From a checkpoint of a small sound classifier: trained on chords played on synthesised instruments.
Rows from block 6 of a small sound classifier, named by matrix and row number. Rows with one number belong to one channel. Each number is 500 + 40 x the weight over its row's rms, rounded and kept within 0 to 999. All counts start at 0. Numbers have three digits each.
Before each channel's rows are labels from the 100 clips, of 14976, where the channel reaches its highest value: "responds to" is what is common among them. Only what is clearly more common there than usual is listed. The data: chords played on synthesised instruments.
# convs1: first pointwise conv (model.blocks.6.convs.1.weight, 240x240x1), inputs 0-119
# convs3: second pointwise conv (model.blocks.6.convs.3.weight, 240x240x1, transposed), outputs 0-119

responds to: the note B; strummed; square lead
convs1.86:548430538487465489501468507466524522540473498510526497539487551528407512480481503478512547492450521518470390523474508493469498534498546530525503475541524478510449509551467438514473491499547525485478504465495476476520440477463528438514503500555507486555434506487502524367488509512529598552460533581540490538494475465468504556485471483519418576429518502490481538
convs3.86:548531515512447563485475549631512530396481516526450455458473556471534479553536525523505450458487515555473478473560446522473443461521468565451575562490461413471493442506550493515490526515498458478525457452500520466503455504442423455506584504573459511452465537515512517523476547527570519447473569577528503488501493489509465500485439483431511483452470542450542579

responds to: the note B; root: B
convs1.172:520503558521417452481443556513485503495491513495460536518477558538420434544435456482510478458380506394496547515456503561449552496498423544512499587456478465543575490517526547527546539447455422499549457467521484495451442521571485533530448452495571465528484551574540510487511465455421539515500528519482547471447495509464444514488516512454550501488552509516482488
convs3.172:579487458570506510502489476517437436584529499464523468492489536439461518521540518486494495498546545476461454466454471518460538489518518508452528516541499424433635464482457527459444531519476527522556446524495496443443580487476534550548477514560484513456465477485462527519435510436573485508503522418493537482464472563508423467432470503434477476454456455501525501

responds to: the note B; arpeggio; playing: arpeggio up; root: B
convs1.73:465449510525502510526543484481470503458505456532529520601510512491490454459511517530475503522495494455526476478488475501518540494501473418543513500463491547457464475450493471511505474497474474607500533473496447488542446570483378481536536453568436474444522474567442486471471467564506444442494540516499526524472571495477520518521517505515490504535536534495570440
convs3.73:474462476417512452446552493400497503509451518600497524538524507558461467494510511414449541610482449485495496495498451401479586503453534445518434548508518526513488558481352437643557471473503521556546539527462546522450461551542465521495497521445520477559489504549484428519566545454510450552518430460514503501457552532491491468530520499497504498543472487516482555

responds to: the note C; root: F
convs1.195:561465528544535465531494494547502490502526494474440513504491506466484530519509513542469471480480459573452495460469486497511466540471518459427508474451577492520544495496470519571452492609499570471468492452558492434520562509485514534523443581537491579450546497546443483493484538467547533463409526506514536464478437557467555489507549529499468553470484512511512508
convs3.195:527526515500484601518487473470523512536512384558514528535443501502531546517491479514453527487473484492473572548545519560531549530448502547552505550553495470536474561499486498466544487492530470518525551485498483571474548478540484547482530486500519480514423474530490577501452439493489493480519505431525492520496587448484529528451580494449547535520527525534571527

responds to: the note G#; root: G#
convs1.222:413506493459495429410476481466527490539461499495518536512531561449514505434463507491498521477514481537506517506508493503522517514516525510501469555465479468524446488515534487491527416515474462404437494474510581518570499473444508448533526481372425499504483551526418532447489507457517507546453486545498488559460518488475520496480536551458562553454482504495552484
convs3.222:542486513439385508559488421454458545514476484477505509544461464509513491474480487534539447457460436557550409569549588606480539522513480438510486539502489442485528540461499502527559463439465430515527542494433510535493504464519631465488506473555511444539500474456595541463548420533541482503530504483531545473478519585469511490455513574510532480511461521534504463

responds to: the note G#; root: G#
convs1.142:596492447463522472489485474518485468553509533494516447551537561487516520536514495548470508509524539521531490466506502578494570425541520535501486473564545506402563485508586486428510573505433498585510508547483481496474523616541481473551450535585480490525529525531517501477458475491498491492521491404498497446497537520536493535520551508511461458560475535500519535
convs3.142:523473488489554537416486484516526430448455582489494463460513496521480475531481487443496505530480490486525564516492616384466471589446497538481510475477472514450533495494584458555431473462507506472506478457523523473479515475468491462536414439591457486459449510560469423535452515543442494520473531527506546494500492550489503491526408492454480489478525497502545434

responds to: the note C; marimba-like; vibraphone-like
convs1.139:511457535524522496454497555461503475485500529513525498493466435513471470502483492564487375474484506432457511430499488506509519459465486474485462556494484475484522495519525546503513466429502555465530473496500580467403470483491516468476529640480512460435513542479549475548453582516549536540520477504501462495466533486526535404495525438520453522491447507367469469
convs3.139:520472502418506363468490556523504507455481601441477529552494496558533499519519502509515456450490477500499401431437463420489531527554520503542448480494496483529514551498466501577503488517495423454404538454442523531550464510537475472496558523510538483542547531514514424494545548464516487521559503571511532521482461552482544487535507522568461514527489483521485514

responds to: the note B; arpeggio; playing: arpeggio up; root: E
convs1.197:539521455541513560545668531503439518482488494537458574423432561504462443501566490500491463547469462461571502576529474435437412458509521515506516502481512530535514433503522541455533509504534457451530518506490484506462448504515442493526519443535491492502501424492567498557521470548498456488509525512474570458479500552495496511524520459483521500502468500518526431
convs3.197:474486505437524415534625502446493440585457562523563528544532456460509463513494517491532476654585536531446470471446510417523463522537559508500376478475552494504480479529481521527494572511501490495491449496469463464476487472516486467514486489502543554506537531439506478514502507487497536553534481527487515511493500557525498490499463524509471505505540455479521505

responds to: the note B; root: B
convs1.149:533533534472518523476506514439541454458451519509487508476481458558456483491480467523542426492491485576538459449522514505460404484558543457500505497443478506475500529451445461436457502511505382498529552488527492516488509480471484549569458455495553495470517463533571548507475462537479485460464535457547477557452542562553519388454498457533521437506501499477474437
convs3.149:491505538587486471526458448503517466546467459528531501513443521483556479543491477435492487478501571471510561543534514543509470512501512396511545426561440518524440502479514490494519477536477617528517518470494522510511561409531487583458491417457510487526466532462472471506529432500556508431529501459536453512489568480502513477491474476457534511514500444516513417

responds to: string section-like
convs1.82:562517425480587496522512595489518422504491513526468514502490504546571456430500489544492494566511485497547541418548416553488510517583461488555504473480467437521503488478456503486502485435480463495494536482450471526487500573524422522530445498539429458550453473467550459497529503492511533572498531587438457555484507543484568572453538515528448445552457532556529469
convs3.82:509521433471468531390512563530509464495482472468483505500475464500464464477554531423550561592478491578427518466501515524493557482506485531519481514513471509501450514492474531503573454449503462485494496463569483513469537500493540488465581559451465474514512556574501510552473425524541445476528480506460499523462493493475494469522500380504532492488382502475612502

responds to: string section-like
convs1.112:505503445504525480552475395439455511486435484515485533502442493537571474527480486430580543414449453545422561494573444461467558445484472502501508555451441497484503506545483466482498487592472469485466443507533542512454517472522480502554444527480494467538516509514514555448474458419549527451538499533491528360524492505467534556511495458495503456518489551561469536
convs3.112:446425429476491514525482540575632446467481558494526453524456518487567501527495497529534546509497519520514467526481477487460537579576525468470476489501516540428413509421445530590465486491443479483523496469529505462404528533515432577479476578473509485520580466494428450491563509424510483498480490494445505465503500491498431453432433532428527474485531506497521515

responds to: the note G#; clarinet-like; root: G#; root: C#
convs1.206:624497454475522460486522504489477494559479541536544509512582465441490507499475469576469546469513437456505485466528456487508430467478503451480464450493539534446408519534464500427536475542483447508511459492448549533551531496482465392522511470604550449483520491410473491451543464463531590526420458494530497490581508510465501537468533532496477502586444465532546532
convs3.206:510428557514494534498479480528478508507526470519557508482480554461545503477504482554539459507575459510475537526511490575528510459487520578510505512579515493528470477551514521471507591487562486527479452487524472472509543498488506507489524484441509590458536505532482484457467439557488597513527511455516553557545546489571513559515539557493493547458496490500504556

responds to: string section-like; root: E
convs1.184:472527579571544449504460529559468544476511473529480481429447596434500516447493465521448483573397468491513477460520529470505465399522528527494600507515540508536485478506533452452514583465523463468508577519497526515498428441537527453435468468478496455480510382539592551534455513530451527529593535462526524511529500476559508527428515504499476490497478536500432456
convs3.184:490530455554481504462524480468531543483529493432502504522526498518436503592471479491508444530530520493534510487469390523511425402513532492508479411455531549464562504497454501527487537462500483457521468546466486476485410523489465534506560522560506543503562542419543513531492482518434507509512474453461509513498453562522495506524473535546522507477477583536512547

responds to: the note C; the note A; root: A
convs1.97:506532514464516548489514561534495537510540502559431465389478506497507427456463508542527493463564467448464513477457482530527498481516499519498508508461477487523537490588564526488448490435571520502509572463550547609461387471591460510493493449454565455521499530468577470510500460495497445573542539615498503404488493482555469528495474499407498569470514518542552469
convs3.97:479554505466437571475458537407520466552466516580502476486531514525413479550512490560466547418511462514494535482530500470482466514518512530512538487514503569497415505512476491501478531540531535481551495492551499482511456534504479496492538578529487534511522545468425563494434571453432530508510520606492442535538475505549480507543519461514538523501504523480554579

responds to: the note B; clarinet-like; root: B
convs1.199:587520556535472565487543562552455516442558484484468529475519514457561467537480466549473549533520494534459478472498450570516399461525530514521466533469485474527431454520455461445477473446436488549456523508478422553531552503487443530470562508597513481494476423533527556524539469555493446497506440439577482497430538509427490587485493478470512469460523529551537455
convs3.199:492530542533472515616552522475512469567488510507495518506433438553493470582489488519421563541498474460561530442466492511532525491473521577533475478529540472548494533554472444476491508528543595548496530509389526542543543446526492557467499452522521529536461578582465460583475477514492492528481482454508446537541543509524527539521474529540454537552511417469522460

responds to: the note B; strummed; root: E
convs1.8:503476482468529476452479339486491534574526520522483514559483474501448494502508536406510563443494565505515538466522566535502584535501483483482515510486539463475526477538475467529520524573449515451535442496477490438501585529394524492506480522505535447575509575424416459446498463484480452520500552554505526455524539511523482517496511508534594496543495471491563474
convs3.8:524496445537483451545564395501448416526531483523489523503486510487462544457506495530545396479549577498474445510471527539532580463459490503495495444549523417495543503512509475480528544470509527572523466602421506490533570527495557500545488400460517539496422475552522506453491508453508515497486505422592405509520479521511484532507508569561435504469478486417488434

responds to: arpeggio; playing: arpeggio down; root: G#; power chord
convs1.79:489509541588510456451475507494513416461511519457561459494484493544577580532555503498507494501512509514581481563508487515492480561510437441475493568442511508484458524489496514535484455478469472464542456542505525503552488581503518511528540480457496461516504519496497481425552507462480480480489372478451482595495524543541558521510431555504474559539532510408485484
convs3.79:581474460487539542442461551533491511470515503475458461453530502467497549441562501477411523506465521447503487546545519461450428537559429473473520494537472446512523479474429448538457444524494491475530477441496456485476524493471494530513532558549446455486441438584485464483495492486497480431471429493498499468462491499432476473444410508504503466473475403448403522

responds to: arpeggio; the note G; playing: arpeggio up
convs1.209:568499579582534495511516598479498483536496524509527434410530411489528515571456504469567488538545556511464463489489558458501518609522588551510493500519488482467516540542473500536431476526508515441510489456560513480460481434528533498484523456455558596533549540495496491575511522485443509495500511458537507534536500513510531502494459492482544519508411529502508459
convs3.209:507504511514442467479472510478476489472472513404488471474518472445510481520542540462527378496549494553501467521535502444511451445521496482456528477459531498466487445502513459505493575521501467519495440522544492445493568461460492547587435503542485529431487488472482473519508501521544521480481470522474524500516472500515464501423469510513500503465464416480485519

responds to: the note C; the note F#
convs1.192:518522542465549498528526500529513513460506558553500513511552481497476499497525466518491482526512495477540563511533448529437487483480508451591502524534548428507516489478491576516460508461486523492558495465457460435470553501440496554458566535495450471539501549453470454468487541490507526510469529536489548508380509565500558449485496481528518559469491428456457473
convs3.192:572561467460469509562473477561511566520538508500527497515503492508486500456477475491522516466459457536483565515474502504524539549467494523513537520453483429551470527470488526483526443466485563533516554475526499549482591474495482509548506501424480460495530459558454522525524518451533447449559500449447463513471565411468511472475525490426520508523493512504486562

responds to: arpeggio; the note F#; playing: arpeggio up
convs1.233:498484507432501449500486479500447482418474493558521560489484485500431502527459517455511554414485465467473459460547421480456500489515511547517520459435440495483483445453477471491468411543480478455488408440516469523475526475560480521511454470499578516546537387586507509564396521479477437466482497501537457532519516437483486483468518575470456540599482603522540490
convs3.233:536514459501527476494517497508424464502506419464464486518476494510494467541581443413464495475405463497510468448525482526461494501508506541525444489508473497495551537455532510479514395534462455536479594519553462544466494501536564554490527548481519404570539484578539514503530467545461426489507500472510517451431481471428530430521477436447534446596474515517583463

responds to: the note C; square lead; instrument: clarinet-like
convs1.10:451545470501501498557445499495505449530479473481478502453542466474516460401550456493514590454543571511483466534498488506525504502501489447557482447541537515511500539427525520471503559481595442588450486521510432538471532532506480512527508495475437467529523516468468518419507525510508508500563446392466455481466441472481505538447487469547421557592525475520466509
convs3.10:471441471424527453469562532464465532580429547496484547476541508560403486506518519513480564551476513500461445500458485494484533455495490491572509437515475531546488559544499539535449448490501520529501563538477526531473548527542508591457545544494511497562433520565507456488558516474442444570501477525476442540502467472501521499526466493430530479547528477453493515

responds to: marimba-like
convs1.235:566482534521541475447443490426474564490535526519557523469541562471528424445436496520531481534506541514475457540476446509497462502529496569553464538530404517498457469507464522506487499590481485500510491522482423472481534466492484527530470434501530533495388568511480535525613480530525475509518542452482553490546561502513537510470480480436499444539555499592481506
convs3.235:491526506567497472521451503443455548497470482428527516479507520511471564508537443536467497526544461498481467536416491504542463518440511540496524495538510556522564493543435537520512539541520484458528458503559444495539458521487467499539515480496484557493434513475529530525522483518385548482502436427428558541574539462549508540531567472460599530469433484467459412

responds to: the note G#; the note D#; root: G#
convs1.179:491501547541517468442461579466480512579482447540506495503527518455492498471463475510498496500516497476501418479541554451484489532542510604532478454498466515471537463546558590492475469549511505458481510468489494473546517462472441473524486503399514494545566510497436521516511503491449502528500567553455482576543541475505521491528508501500473458473544518545550506
convs3.179:510487436543438495457468522534472442455477481481545530540488406545443492494528530479479417515510483558435478510516573542506477450454577426497480499491517433460494523499460523532472476459501514434460490540475476503574577487509558447495490440544555484523526417472538454510495438459562463478431542467461484462470440465496523466444455512579542477501514518503524438